Weights of a small audio embedding model.
Model: log mel input, activation silu.
Data: trained on single notes of 20 synthesised instruments, 78125 training examples, 12.6 epochs.
Rows from block 2, named by matrix and row number. Rows with one number belong to one channel. Each number is 500 + 50 x the weight over its row's rms, rounded and kept within 0 to 999. All counts start at 0. Numbers have three digits each. After the name is the row's rms in percent of the matrix's.
# convs1: first pointwise conv (model.blocks.2.convs.1.weight, 160x160x1x1), inputs 0-159
# convs3: second pointwise conv (model.blocks.2.convs.3.weight, 160x160x1x1, transposed), outputs 0-159
convs1.32 080:493521531544589420530479470549426621604468485474547475514551537550459501623612506612431451466454534483536395505509547468424513515558455442418492521519449576543538490499439524481517570536534536519454527493437538452416535598494491502455486465560531482508390531515490476550466515455471523526542538435440485447561507399546523476403538557440521482471582524448512430487548432423472527446585565503502449529510433492483442483544470534534402480457455493519527445447575501623472522549529525
convs1.33 070:548525473540432495490494589566608525479521455488553498598387477511461462464421565419426579481515515601510412532461500509432452557563506496527507503509474493556505505507549602587426495498453446514415538576532538570534551493501467451455556459538548511562457404539471458434477507515505554565480531547498540464432491452491425450621378466520610556481576498400512417460485531445462490516532518493495545476477551490508481569493476448485578426499421489515549535422456532393537528484526519
convs1.34 094:487526527502572480499506578539518455442532505541404503460549489545495483523520570385406641519476587563523451562519489538456450535427492520514437505479530494507559472466495505438533536514528475460444468470515548463478499437481440433495501456469549534403556511512427434482436472390457547479581519485559542467430503552547559579450474576420470468515582430490471533568567537457487485549549522517472405466427515533514614421602483456549508377570401544477426526551463524476535476525573545
convs1.35 099:612546591428501504464482457594565480459558410470424455545542511473586403440531504496439479437555617573456464506450543446485468436445468498493460468537529559556594467506433514506412491489480520451494564515401535500504512440543495443367498422482537534540509525525528470493491523459504514499473603524612487437493568468456492514509538525545475555514419454505516488399493530306504465531380447530452433527481479477539522482518449455528482457462522450461504542510523473510400519474498498
convs1.36 105:511453490503437484561515539499529507439541481433476471441525522445552506526541527481492554503508527479383496648514431564495429543556581500550380502493545458459528488484458508521459395594446479519490479477504517518553496539549348521526539454482390572509454415464513427500469556479514500520469496461439608506484449526452383471457521579481441447548501491486563458583604457571464510480533541481580509475554460529539381512456477538457593530459491492550540550393507563518541546537562542
convs1.37 095:525366473574487443455580476443562469444465476501502539559505601460486433518442527472568552503521493466498524471474560496413382513476505548465489479548509527543499435517498520471533602534491510490526517501563409405518519548556514487433536442444602548478439597526514445446513484433508468459545504491563521499531539420489512432474484480460539525555439398392540556477363571528503597451447542446572451509540520521512433531499523490460524450441466502501388517577514596568612538500512524
convs1.38 066:508564544509488533490542442447506451530502474464469525465538472530545552420514519508568574453459434459518420513514471508541465528515436434436486507452492577499525518633450511523455516492484536483533413497499470520518571493487545431540556469491455451481464478411523467481454442460479508413478530566507508541468556487467468508565613472521399476464548555564456385603559478451557519570472513454478336502572482510505443532397410452576458468549559549536503436428510444383382457498470423
convs1.39 075:521344526462557440541474573481437520507496455554458443455552584511517441515477579509477508490457486434514466474534392535575529487540479590494512455626533444556493562543469509484537544585519474505442571438453599381442556436524510473491444498643499576565474421568552520513548532433471508563535470514519535522532537497499516399447587511535531470496470494478525455443536474426552524450447455483405505440489558506539591393513540499520477448572533439527509448522525484539461455432517463
convs1.40 119:490322469590518544425509580526551567504454414506508521504507540558483498498579553617535451491455420417464427435499480465482456495497475470413597490561438502478391497554487477526461461532514523468437535450489518506474620456448475457427456455384535524525424494506486536458470538531499470608535469524571516514527573511519408552525416528520494513503433521547578511448546461413526533462491447466504401544525478505495343544526490543475487478464480540519537554443436571481515521481476492
convs1.41 106:518493413506568456432512480506610487525469583538449491488551536479499492486527573483585494513508506457440613561484482449563511524461562447542512557566483547564519582449501474538477555571466528508511537553517607508468509574476390449513520528439497480465518509524507472509494529540485393523551466511407476526474482537538481668596522536463559409523510527459533532550539525501486490482436463504530560521608445570444383622509548497635503408474479517439441467502572479515535420458540534
convs1.42 076:568508519489481467474490438477465422560483554591484451524489469500479515490454577541445545397472559513528543473397500539514426538585584430501483405455434456468495516555481545469564435521442384567492512541438519481527404562398573536506520400460539441530448487492476489507522513486582576535456433413460500479527510454583548524519434555525463493497521434601546541457429536432532504484547501519628499562476477468519464499487565567449637378563472478497513484530573474511510450481477467
convs1.43 119:441474501495424477539544570496471526388502516453512474523471550527496458369437563462547483444513469521506549497567560502469481554504508468429550425509469574447529482524518558475467578534513414541617442562528500411481571475528472496563481426507573495602538605406471494424556469493530492455482460544623532507517405566436433450508597499454499489543559528528438516475459504613449461454458466453519487474464426505525542454501528562429517520475479445505656457498462524512546492606535505
convs1.44 098:575509502493516596499505480479391580413433505566515587569553521581560463470481461466536499529598457437516475494494537484562469563503464468551465444459508505548481538553542562491491504447492490452628494541482552563499601488469470528445518582459500462506522493534624498478497466487482573485507581504530388421503491528526550584452532511479512499531474512461427522507443514435520517547534537513464482476603376567377650563504473543518533526559531535494446437492486540467573516361492475
convs1.45 132:526533530506459509361485540482522475555381427629440535538425443483543491544519478511420426447563677551399522491528501488452494564463446503476456455335523487613513470462513432435472546502467489497451604505521535533486544500508494459455491488519442570530517460460516520437495518543496442420487557486541511505456535503443520450441471500470565470491587464452541528427459522433543487519525500449464424507404457437532482493495460512496549556436437529523503624488467523530518449461435444
convs1.46 099:360465444521569492478493571476573466599506486543389467557515539475468566609518468556429498454510518559532577494436531537483491556532540530449539511547530619501533563431620531436420503521501463549512495557513508476495494504412540466454497518437461492486460469461554463534530460500574539387456477579548676545470466512608442471490419534505447433524505488468457504486513568530542499514503533484546482561398482544528500492452496471549549485611544457503523464450488399556553544475510517
convs1.47 090:539479545506532451478581491492401492446520482438471584460481469542461518507523546535509450520446446522596512609475534557388492523507371474492524493477453614467515530454571555546452484492508561426551486525468556562430471416561534406555529522492468486522506420499569479569487486507504469524482485500526613503484541412535445452511508580434584557540478608471469464497424555447435572533465528450491485494445475449556586493448448584469508581582473528544434630514495453512556582496492545
convs1.48 104:465568559429441580475541532467421583483529502486547629437530602421447496475559490481513615481537537504475588392480382583489512496501533584483490524532471588427445527445513545494503494489499540494549389477539479506535565413452520474497465458545406447583507486508511465580516573585552385471517497514525497541459506472542537527520474456555497458581487471460516495535429489432457443453452471511474403526505394479504539466618542567518522539463519547539439519540502434528584535526521493
convs1.49 106:545464554486479430525536550475523545523470435534495468546506461481492389454455481535489380501480469517348490488424464513489514522449451459527528488480475443471506503456485539480516517537523546553527652465510469522521487511446436552513533531488486478483453359505537492500554522486518574485481539505554413447627543507563529506469526516545547407570485457440468502442545481520424515588434523475390567511613365529484441488424532504499432542604453530500549518530457387558413491428522481
convs1.50 087:485483475473479459445573488543513467553481514568569548452538505464442444459491551482446408466473483459472560424528558592512537446495419534472444519522505606474508514476523492516596507494481492436502493453432450497417328582489469439490504510557522516515448462532497539469465497582495501457452526543419520507519512498492525480474539530515465535517479603391545500530595535500551594502379531527572456540453439527506504468552492570501487424532475563507342482511500688540432459545459492
convs1.51 092:487498478517397504443513522492513518424399505447602430497564472538499502466456454383513582477542441459552513410468583451596339462597384514490565490525540472505448461477458452424419537442518531552501570473520502496428601469563526490535456516465437553550545423521501489592577466495475531509481591584474460557531500519480477478439556406624536442500524480480524465479563488424461447535445493541503454481482436552514505512510489442513543582554547538454441459506543498479526511474460499
convs1.52 095:463483615578640500532462535542498520502505482519489422581528559473477497513479498527519528461451547495574532439501560600540411492492464492572522541558463396467551492525492499508408536498504449540528453502517467493432463488560493500627489526494519447553473566592508531416608461563514553495515476525520438472514486497523559402484544362432493471631520469528551479394500496470609471493513502517517506454506499471568439543534488498508362416428597506515444469512504471518515576581541489
convs1.53 120:378536618546517496478519492576579513539468431528524476483473467481384513466405543504430439478501459512499528490538507516555502469557526470512530524571511543542465432434430481471521399468527489506481411475558476487488512518403580462486510571473458487472608530491593459512521529558557448274478549480524469570480498481533490440477531508454511504480433500527583510524468441444559464490483601448531567549588507476450380517520489499607531494472543553514514534526442496613506503488487453
convs1.54 086:510552556471491465483466486434506467501486538467527598498492468529524434449552648606454516456423496519474565504515382422487494572678585474412459497522488554472477502532547459470460509517475560527435545399482498436432534494563492510470439475534446549453477498459485550559542483564484592489515518543589514507575447504579517474498514527504527509540492505473561552440502532493633482551483535589556523486505620463562482499500529535500514508664496559511532473511610423525474498487475513
convs1.55 093:544493522569518578524418538522548401481484366492519437502564493518562482509545538469469454463480495523397446459505559491458498399412566498605518496520393480525533472526474498552459493488478499465567511534577489602468650483424468560477555476507531470421444489535407566559587508533477551505480497494474405510480470499535450484514608442499501525506456612547414508523538458535502588383474543521474537549561448569567499468582493518528533469588495517538528516484480497490391431493530481
convs1.56 109:433482478447511419455581489483479555499475449516492456521552569444447432512555556495561463502514499465451494504516511503463584524478588511519620459493447462504479433435495507540481586585424530549444534467507530503456458539595471529447460436655470489540414556506478544484509513592490487482533535411475599460496555482489524442470554479470519508474403561498469441479466618525521595522441483497568437501531527514461552411472434549474522449482544541521438380523539537526646604437484487
convs1.57 116:383371532538512493485547534558522399489504423530457525488572487582513495473528477588481446494500554488577535432555432472472462489546435544638480520562418525416425529452561482473410494541525523458496421537546405514527636516418488428466490522490464500584439421523473422574470459478515517406551507544558483496591523502472456537510538458445386480520512574482495497422448521504453431517465453461554406501446476561545468525531552500502514465486477475516515599523494424451487544528522521
convs1.58 092:487571533371456456477455505413481482567468486498492485520479336556567583538508511483517501556486380487512465468500557463502483433496574464514563447549510466503484515587529439489582451408516501488514429470475539506493552460576473509529481512486466571481464485532463471456544518465601547596553555494539561508543492532503501528490434584553459582464432476526506398485501565473534474453484424438473640550463476493635466521537549567502523467389480548544479565452605480511477502595523492
convs1.59 075:524551496483471520435578487494567511475401432488508498552560442563436470514543570549484510478495516380505514504474536515491538540504473522509477464531457485524503524554495588541411442584514571501528514551506461543593498450530491501474486432405449675509473451446416475491516497583564413457516587547451467482543504473479477404513550572509472547574453526476469556356501535513458525535587565485452470479401514558497492462507506491390497472434562519519479459412506487587481557625440461
convs1.60 113:376499483472487506517468575502510439465479403457382494461539529540400420408491562427446489511486533534502497484516565548470448453548480527442573512546477548512438507516542490545523531509467476527513428538477357403470520553501491532514499522412486507528444519503532506506483533428493451581478532399539407478505462501459531521439555511527418496516488630424507432483485546462460418463452500486450496386504468550511384645564473556476503485445455541537539474418549436446500596550501475
convs1.61 101:539427552477462442473475464521450479417520513508499500571470536558485538520541451488575469530558401460503463489550527482490592446458495516545582487565473561466536526532459623545473524499562521462596444557528335512446539447471503429659536436417503419463503503507512557514476546542525528444459493474552505493509613428486493476474476496462460471542403496565484613466489477519566460525587455508435452491622420480516482598464478478569454472429413503521437553516484441467480505524527485
convs1.62 100:467551582467586443567472519548520447535498533512481471537468565518527515598475588532539490453410503532475449521526471499503439539576484586485540499544511475445481622498542564587420521504524504565470588512533576495608590501461498499489503534561470546489369483469524484523596527467534441624491493463563497421544446431498534515540509476518511518474641540439474466529502526564481482486511552502545475459452542430476541433542454448537338440560572480486593511560433468541459546529505469
convs1.63 085:497430387491435489404456529568580495493464529443581510527514459384499592421550523531484566567477565587523484483555443490465492509460553482522532511537452520473396460494437380574548553482473522455492561483519501435459400420576449561615556534482566449493436551514458498505556541425525348504534570477478495586548538412548506525534521500502529468515462578476544466526507523441476472473527477569471462491414490506462465541496609553496482461541553499535544513544486425505557517442452556
convs1.64 118:370488485477439476490483444529502543522468511505544569501506407516496452445496487489493521471430428516428425487495434485527540469533464501519589534553346491455584461467507547536428425562486546529524472490472463482496542532590513540505443501542520577551470493467469512467618514475445440440527547550503490578454491568488449487504459439518404498389536480540547465459529488607494479462477433529439449455496523555478584580418568584385392628511506596494444460502492458547459452468497529
convs1.65 107:523592503550570463441433468532457544484470479527492433518504450524509541497473480461549516414529436543507486448509448443486510518401463500492448492489429565411521414491472518453531528520473430451504489469510599481454482523425589572517476496519558495491528508502549452468534550581503509491457565418559420655452483510535692487414508562515409502555483479580478428577451520508619505574469490456460377535487459518448505493475507616443520481538521410455525496471490471581512519475537493
convs1.66 104:526454508535491556476473502398552468504504484431591516463367474520461478526554522548538454488517525455551488541547509585485472511459479479545440471529493439528518509517479461498495536396546467442523600513470523463476558448455499589460473476505683552561525575389501589529546480545494415409508521530388551576493478456447505409544536470470540491559513415535464486480488516552491502520510521438592465477573519501448501534503568594331503497418519519527510443512440444441419485548511507
convs1.67 133:442487552437394457562543517546510457441489571593429529507492569576590604420462593449471499543492585425488453455502476511496510500503421467509529477528510450399460525508492515546528565531548540543561490576464527500455443483441562502544486531375520536419459465435495474478453509396546480410539498482496429422453524479448427470506481565524455546448606491498474518407490488457492490615543577406567474420508501505525437472488503538451432376510459531537452468457498499518440525574477524
convs1.68 094:476445535512405559430530490499504510428422463500568627549518512527434500546453473506495580506403561495471509470497502593550550622442538550399549495498460548573536608416530424552509549461478564460514542442473354498446490487519555482568479621502566430532498507494490564540541506450495543479538553531469482564478513546557474472488526458396439474545430495516476476623529453543497512504385481497512529551555443502425493585431566520515510517468521401502537494499502451494480543433544487
convs1.69 104:505404514496483485473534585502457449497511430506477503537502421489508512573516490492568470447476510464518438527490568535445567467567509399477507485521514537439488433502419537567443594493449439471492437522457489496461473500567443438424540439454392546475451630521490485512483493554465533506495531514528468495496441599443474485550608465494513526507395433541484541538458458487498513494423496473440623607536503587565495550479565480501569548520503502522431408373444413491536336499504465
convs1.70 110:526506452543479501411468423472530519442569457484402483473600590509549470478419561492516450451431612548422422503582455561485525430566421462479495519545468529498541390516531507489413490557512442491516526482498472473582491428464427525479544507541460505514539468527548527477560543505545451571535532478462500400547481465621546464558507384476504457456539393558470469355473499489368477435468490458490532552473570508478536460472511481507438529460498450518530527544549399420483457525524457
convs1.71 106:522445485525534499519491451559575550592386562439427500527399419448524497415556573527425441443462461470513579504555470529453418512501516493518427572583475564466524523520487531552437547464412502555477454484529413456537546551482436538487523449554458508567390500454512461512545537463512557397530385438588454511423494507497494502591555537477428489526555437461576529491580521413469432498479456473488521568486447427449511530513519486554542545587522435494484486437470496478532529439591561
convs1.72 102:401462542476530569461513486523481418527513433479428486526470567542422563508528561477514447503480504458492570474493461511507602538531451536445591488592522495488466537435450467499447512489497507538481524482499505395547543471528437487492452605403537565526557420496528464486401485554510501536527478534468381437550462464494469545461476509517459460508288487544541479468467571441499500441502352539525470370450456502477513558512487568468496520573477456570442590478476555544491495467415469
convs1.73 098:494545521418625540520511457543531330448518492537610556511545453440557517532584550506585448495481502543581521408554483497500501567509553541477542463503444508492500487544543451551592495465399466507460422596499455504574541531460539470529498401590570527448535569525455516491417531494468472430542483490605579467512601495400530478482533460506465523515551555476429547524464491516513577510479567600505564471433466578514389504528491528495484488438515481455553522501543517445481502581544481
convs3.32 088:478533609529564496522550618478510503506499451529503445432471498495438487520458461467572525540572527447461565512572462533530497444460425514587378458380482557529518527453473531543496547560496425441523499532523456412558669505532502532533456432607534423547477481415517523525445513455460538540510433501527507516472555474461460503455452548459459507494474544532540496509423571500520611483528468458524443406614505522522523468521482543436487537522486645529554495478478495551613529555425508
convs3.33 076:404497465408424497446504542587504516486455499466519505524492551483506469508476464432521338446535482477507503579507521478518515481484537469515477535449463477543461508483436445406488479523543497457441534374504524653486547446510507473462531568519419478615472561471460495453504518530384496457575527534521431524453609549462595412523490511566467594553497545465507501543576567392495505586513525576537523480505471350514526438459404548516464491479495457498504537469555480521526498471412482
convs3.34 106:464502466470550441527567539487459439571508539469438508510520565416504483436502479513490494475493497493491558634499561523479539558489531571536499515444568412430465513522523566463464377492571537525523501507541484555492341512571489574475441527521413495460622470509496541508510465602588590476507536575544482496474518559495504423450480569497497369591457507554530484479528587509563500473552468522431454600580488444439487512481505513519548511472486563437629532519487516412451571456473531
convs3.35 104:419518478594456500465486407487410471515649513471449461490462571471516502549600458512471518513480515538521487434446547546472524368513474466521570489522486496463620454538401561511453454484520441494514506511467524550458530475526469450483464547560535659458448510467467525507529459435472505390512570455393567495547473458534538590447512441470457480492439526449432510448527544489517425497553494497565463547542564501474563510461487440424434498440477532451581514369547518452548447496425527
convs3.36 099:543508458464464552508416454505504657541570520456619511489497636541494497450453490575473518404520430566504416523528541468425485542552485534530486441508426521482459469485421522483409529540553444402412469572469547396523434580553565526579492545431539434524451461560469475543484478491469481545508572435593558515459464479557528510503471477506562510423498521510433497573437469576401528501465456504476528433586535500448479469477543542508557512459490501524541509545519459471618474437539471
convs3.37 088:493521506538497541566559575530515556573549511595484512447489546434477564574479437434490421408511451516484523384553497537528503548471499602557499478553457486514545475513506604532472508477606423551584498583470567487454507544434500505451432498423505522531475578537507590509585499490545519551481541489501621448470480439533486457492494504485453394382573511546465493485548478608520478412529527439455509552534517428479542586457453475503601476568520472519566506434512525452538494591473404
convs3.38 083:533489522466436539477590556483516497530533442488500504449514515612484504457425564444525502429500560449568445561457491481504481569562516451451389523599493519440582561536558578500480566480569495497509456496401472451495554499509435532497507360574418477553456512472511488472495530518491547417569597483579550463501529591494515530491456570502477443466506512558512469460522534507528550421504409520409483459529575583421551471501505582435489524451453613534509535368431479506571546506571509
convs3.39 092:484419505403603415457516471493468462407465510493430462545558478522500524506477481530494451510502473536518509459481516462466534523537484484529522570543536402543502464502414461432552477529466570547333470423467599390594588527423504571466476553484503492561476496407612583398527513465540421501493465493473575504455537499460488428475566508528498529512368540449525457478415519394549532497559530516542497560466506436504535440527480494440444497559465483458573437543482562499569524546471517
convs3.40 117:366468522555472483567445463587453532535475491541513503487490470541526502445372410472567596480475520488386495540504424460521521448528536392557424482561492530476511567475458595521492528501468525451639562557549453479547508506553542509488432491409390465466545471524577564538458531462491475520558535567453490521507470524481545538513444575492472535514473480516465505512532443525501416316507461485493419485489471491421529514498468464577485541525529469486466526503440567527433510576475626
convs3.41 098:485463512499450478517393604487397428486572529483433521574490421529541504513575598541434501466499473414528454417494424540558535542491540524473519476519532494508575500465622441518416479450499528464490414480562505545419576473486455539547504537555594493497522436501519530547486533533466492489549540503482484539539542545506495494488494524506478478540440479527493527317487600448619380540432532455565500607449592514454542532438477538571525422529564505540502467542542570527534492540460513
convs3.42 082:466484490539394476467568460434547500437467507544511461514487522503542406433632508539548507475503576533465501539522569400501482530519423480523540449492540410396433514417542412526570471494551474554459467613450509501410566523551474495491476372431507571519493444496561464530518471456520536503544425515569520448484457438499464395404460584474513476494479450446491493533395471529448512451482473469446448455527551476510497566486481547534653483528496483505423558528521580505560523583530444
convs3.43 106:563457507484390522505489599476562467476499535501514509450518441543480457477581500421558456551448512522451452571494395523565523532453457503389435438509510504360480470502597460486528454517457595553537452469407459441434530409481530461540557416450548539498490525500544525514513447458463530494440524375472516521562532483514497525501620461567492562384549514470475489523501453400500480433490478497570493510554491608511429546443474578490468497458505487547498485462494436531416466586605543
convs3.44 108:479499525494493450587451545494577471431492463450468562545502547478515494500494604659533514518483442472643525486592452487490444465375498495576305528504476493560500507507494343431426533479530502444541477476454508580522553472515596521483527503462434528409484500509477468498502486445395483564460502540619482458511490505544522412483448499491510486523514501469522461564577505511637534371461510500529498467523537542536483459485481484558481461492491494525515510497514508523509486477419438
convs3.45 115:489516532493573548490441501632556495606441463500518491412503481494501508546451546484435530547492532585540503608486407385502479489409577534490498517544444518482412491515513508441491485524548396515444542538555439488470545475484525528494525550450404440518492448515460496426468539532474535495470376530548517503417519549647615452475477427546486547508520511456487522416515549518516434454537483527476502512550499574416409520558470499493523549505512367532527548584537413553479453508527413
convs3.46 104:401526504553528501491562489522554535502549533508513488496519580529526534517464569589434413593530553450552470442504504429493481418526528516461474462545485360582561478559427535486515437532462377549544510438470598490492537575469571456519492595530491501569524499424487458489484519462545537539459453568451531539549484548456504520457523479520546512569490497471519404468512537575655529541447490461438449550527453638517471433513514415481490480516421458486445529435442463499537453571391467
convs3.47 090:551539454494424527520455556520572526552561431456487530470480505500511528472483555517455538475470421619548489450536650479467486500470470515431448451525429614584515418523520492475517512554543478437507463592501491436422437310490503551520555439524492623496548447461518455501548547493512509428453471555510547476487541449470461521518551532534509558435435524497475557533411513459559480520468515537423411441479508479455555488502476461550487417568543565510521560461438401574487435567508439
convs3.48 101:446481444452494509498535529502544460439486523480491532572474511546497452447455480468441429454443467606484552545530571493465543584509592559430415570522556441432557568528463545481471558548502499638514557463514434494489557488598590421533459610571440391565500514542509521503468459534531501491474458519501445511505454466476537431503582496518500496485484433543531534526533515579518541475533541553510464451606531416623403622500543466560483505576403531478510554479442461495498555498575536
convs3.49 109:432456510544480472508416527595518578535464571488495452464408453464541488489506474532479542498498479432568568488575537581475537513438570505537557612629497594513544478500544538569478397486519471558518512554465470500454429510519599441447454484532413546515389533472433505472610581594537486550431493597467441500480513566569436415543548403470591508504533507466591456520515460507545474455487516479540449472504425519502511539446455536577523552525518575481444522473508484497407436494490495
convs3.50 088:563511449497441513473537493465444560485499546480482462481521458487502499549477502476550628531525509488505473443409479381506468425495552405486463505483463471453406483507611572541542508462568553496491468489520620592517492538507470475557530452489455528542526430502575434417462470469456554468426484512482466496518402447425557525486533466485473511501506497517464548520476502432513535506438497482377435468425512389523422558560477522412517537569479558492511581415542683512571552570564465
convs3.51 115:527526557477498459416443428420455524456431543523560531489534475515470566475593549607468445407401530568547478497458479488434471571548434533474389527558470463412415491459447487497418503459492445517521438487474497533460443425588522507508491501490418470493543460494511457529464545450491438575473547574687470467462525390493573472476551571538548541463421470517466482542459461534498428402535455494493527561540457476465546411518463498464481499505562492533501485549499583466489521435409447
convs3.52 096:432473457507495505574499499593534515477492472507508456454480494643451507528444573489487465442509496410493513501436458442522468490509465521481437447496389443417493520508438557499535505540533546408590538583501452429505535358543482589495545514565458353488554483507519595539431449481517526390448545459518541466562513494502593511480470428473478533439521473462466423493493461526519557480574479485526511463521548484492401419487534532531428401466399496468469473436421455419448542474547566
convs3.53 101:483426381499473468529456560487480542520441500481460465608505556434483553505467480485531542488452544554515551539410446472475501529569565501496387608513475476506541585416463482494446488483516489479362447434517425562529638485558515375475545535469500495462503508440608480591424460509457536486535486446484450490505499479501511471500489539462513395489516534485515496427476507375573582531464514412517481540519579517499499509490576497463498503497480515471566400556538514538613486626535513
convs3.54 088:550434522478519503486489518539435608634588534478528497512523532478555554525458438488532540484519473564509438455442477456516487447474601461593503496520441471532514484468508556525491519509457458475463458504466482524478540378506613449573500513377511488475612533513497553647463436479486440543471548554556472444512438523559516460500422458551470485461354518522585504491493530510553608497461522521474526457387464403516459549487500589463497509546454451477491509482560449384411524465504527
convs3.55 094:537437496488520458431457502460487418492474446498554479522477460462458514487500579588554456548583379554514434658502541493517517412563528528538540516478621409571432498416591398540481476502525402491460485460486480503548518464378520542560497589577516508538454495620535525443435496494537456456457558451533481480498470554427504491488517465503496542498439503462521485422517571526532558583469482400451499511547515539482446423457449452468467579478522505523536441544451508494600525561502435
convs3.56 100:501556491455510467394574408511451553539525528499519514471481583460426427512578590472533466536517504530390449525507547499469466543507482484547466504376532438413524449416441540492597542486506421468511495580498596553512561651465466516526539503473513525491509498574429451558440460484476480434435598562543550483422522544493458498515510497485472481449514570466469493543566487436531494422497444577477487501511490622499502511446525486473581390539458564541476511451519551564433495443525624
convs3.57 117:547428443488488432546533462514524439497423608533462454503485493444465431554577568461436586494558556424544469489445479475540496429654507649629532467540506420489453487558565549488523515520548556589497443561519559559513502579554513495474495509499452511514413571381591516509417541577423561500500531488482501492498504497495474462482546519521483440516481542505482584426475496504512468527433451489522503497516538578552480434461551530466547492498401543515580583553445555475533433540465541
convs3.58 085:531532555572478475557586512491590619485464494579468491391447441537441523493625536437514481500512489530488500514555537508579454507523429476488553523448522511472449505568448523486489498487505546503525541478541503498529471534535499554469508478544459540566438405465597520493497518430546579448521553453431543474474470535480562456474564395519617504578490570455516478506484505552504473549500458554515639538555536602562485390535489511483443473396508532501412433579554610544558506420422477
convs3.59 089:560481482512493522449537337492490465538591499487425529381464509521528585482445477488495488416571493520420458437522462503449472513495500551464496438568461487534543456576563446500527549556547512553480545434457536457456518603505475634545529414554445511509487518536471554497499453536489524495534583531451540516453519461491525466505469578404574460478420508402532530466448537444517460430475450511554389501485529495523347519479520461409557506520621477484450500599467507475517473405477539
convs3.60 113:489487460451548500557475498502474536425507540443426494509485525495540593516535487496458493467462519564521451500531421454507439486522534500481464508540424515477474491478521528524529503468568471442479497497435566390468451598496474476457412537513516555481451502493494382380579468423453537533487461519475485478495537457532533478467463492482562531378429486490541449511379480478392355376405446432441478476445467536434512452431452465570397437449565474477428495570424420539495508485489395
convs3.61 104:572529480545528461548565460520621454442554478546480479524489503550497567602474464586559515453532619456468538570456503478498532574497620497486521544494352543427544577531365516448495489540480480492428458534496596419493585493492570567457402449444533489566491481482525486501532482460426381520504500465516436512484529524525547501455424404489404426548509523536491585536473469486443514501472505498492543490495455496441571545446512519558386541452562488538480432551478440484529505479451499
convs3.62 087:479571483545506482469533580540444445426440524591469445437505455440486524536526529502408529615503522392444461520494519473535425539369583466379507513518499491453435482514546397446417511533468516523500506527511361495453376555561540422496444534485554471434445469446431544458414445482570488510420529488448461530529473517616510484485527459497519548544467486458637460569527490522555482509485538579527463519491504476471461544501521423575505498493470576474503575574489516472481495560527445
convs3.63 092:448579501482460496465606452493523490520562532510501475476474519503455460564603529457465525587415478351499473455584420539486520473443464479445462403457482504493517555486519533428456581450467484431444498549542561555434532376446419577458520527546439459399543447521482453490449529544509410484494509494532481496435516409558505555498593529461539455544470431582496519462566471468555574417545571572507501459528512525580486474595464565520506562591563487512499523518516480546485481559393512
convs3.64 112:543458482545500537574528457524549478523397442473490516468513495464532556565625465544506576536529493511495475536418429474534525524462508473597538515452569570453511478476584496497582467475599595601501554484494457510517496481516497491528479527505431546521512603426430553531605460555556523362496505646422502526474432517488518510491519477528514499554504492495545457487560537557548557655579517481477569549548431520439485514453533451470494390540562541477597547509526525478436552458465549
convs3.65 125:444478502490457470535506468464496526434433494479462502501497436477525462454553442525436481527476384405478435368352521477468510529501432481434514463520489477648485538517501429428464453404443502506535446459444430438502423567415442494517484553518502495443522517448558525481507505438548569447498452317549422463477483526468508476511481544529426473502516481506465394533417514588356417616504531443492523552577470479504540445491469484508481511530453538506498466476523502500507476479495483
convs3.66 105:499523491516497427591365489513563604529503494533618522541495478565470488475449413372446474536529475485500505537487555474516539560505489551513491684534535463567539528527464504458541493463440566594526360538452497507559530443459546526491495447555480505500482432459488581520521499533486505532532475484515505552470398523615443450475553422509516425553376491553590509518449512549509526498501449505510526455491469428467537411512486510411501569530448522530505449512565546554417531583521498
convs3.67 107:458431495504504457515554602535565527547489411436456498526568513532516594554467447529501432416474581416531503458456566474446437528509528561490539515478456514464527487447510430491571530516548604490481536447532446590488535549544396570496528409631549375540499483551538479599476495507476480482482450553528380539519519459485533578530557515518456484411406517445595499491506481607543565453520494519498468582572556446457508533472506439507525510591539585488503481459472488541600492473512461
convs3.68 100:554513547427552462428522426568495559492382517483422494444497475579522419537476439504476509592491385555478458469562450477597588578551555493533393518466488468460570518551577544526560453490488509579455461444533483486420498463501496464487518533511506370502535514430499495536600555493466514557455529491496582500477481501427583524523558552486466534546502526524488501587468487567520514531532477508460457489456611535466528469371539567601554449500453474486431560628485439504435496506457542
convs3.69 101:500547371496479558505484459509447510460548516519443522467532486520530452459522447503539539495445470459468449485561557493474496442528463537434519428483492352532493493491513455486491482458475594604523459459422478523478529450572496379529612569376557454465465441533481515576495545579524477509519660482543533518522528476516477451518510525500572526484518478531545541431549487518424484365513443551467529432510532532480623381486407438513473516446443513478499474453592576576538468457516508
convs3.70 107:461405499515631557568446483520478510418534455422535461498498542385532434496566490419470538525587524557479542408403372507516471436443499509455473527480423420516449511470577465535570498509444469470368547516531491536473409569574573537509550471416470544523501517573572459454457466440552533552538531588528536500523536469421581401539464469441598493453497510479479539451495466537441505492481437544477531501496532508488514440472484470496511461474482410535460486603538436523514428484513442
convs3.71 116:571585545562502513489536545506535615489531465462503487539529385503469474507470533589488406486544511389516465489436435507541497396476555451464552539450587479519518458492429462509568477484397532463442476497437527398463535546403489522516541552432554541440508530555443531496501521439474520544486509488518496477495510503555516555500581619528533547539581507426516476548442523448462561617508482523454575470628459524465624499464531475471459392553592445544529563524464555558524513537529541
convs3.72 100:560479465539557500461517617490449420597576492507508482465477443493501531480506474536368489516467442459484584444562448489477503472419539514550487576472553475493323532480439482434586525445495483457549420532494607537465508480567511497468544554495437507492524456544586556535549558451569534437477524624422529462418486470472545513546519571467543489577571496497468430480551475587518572563496515518451536478556504548560566550497451437519531563538575464541481537547500519465502534630499529
convs3.73 092:497542580445488580512543462428445569446486572516512545553478433602554545575488518612565566470559459630500449532588589638481484527457543523562526472568507465455458522546437508503639477518506471478512542496542543418479580527525531502493542519515587417515493530525509448468540470506434493489437595623432536503474522485647473431536481504538443565480538509512493471488524505583514504497541514528477447507467551497533548480419442531561487465542469526488453486515561596557485534548430502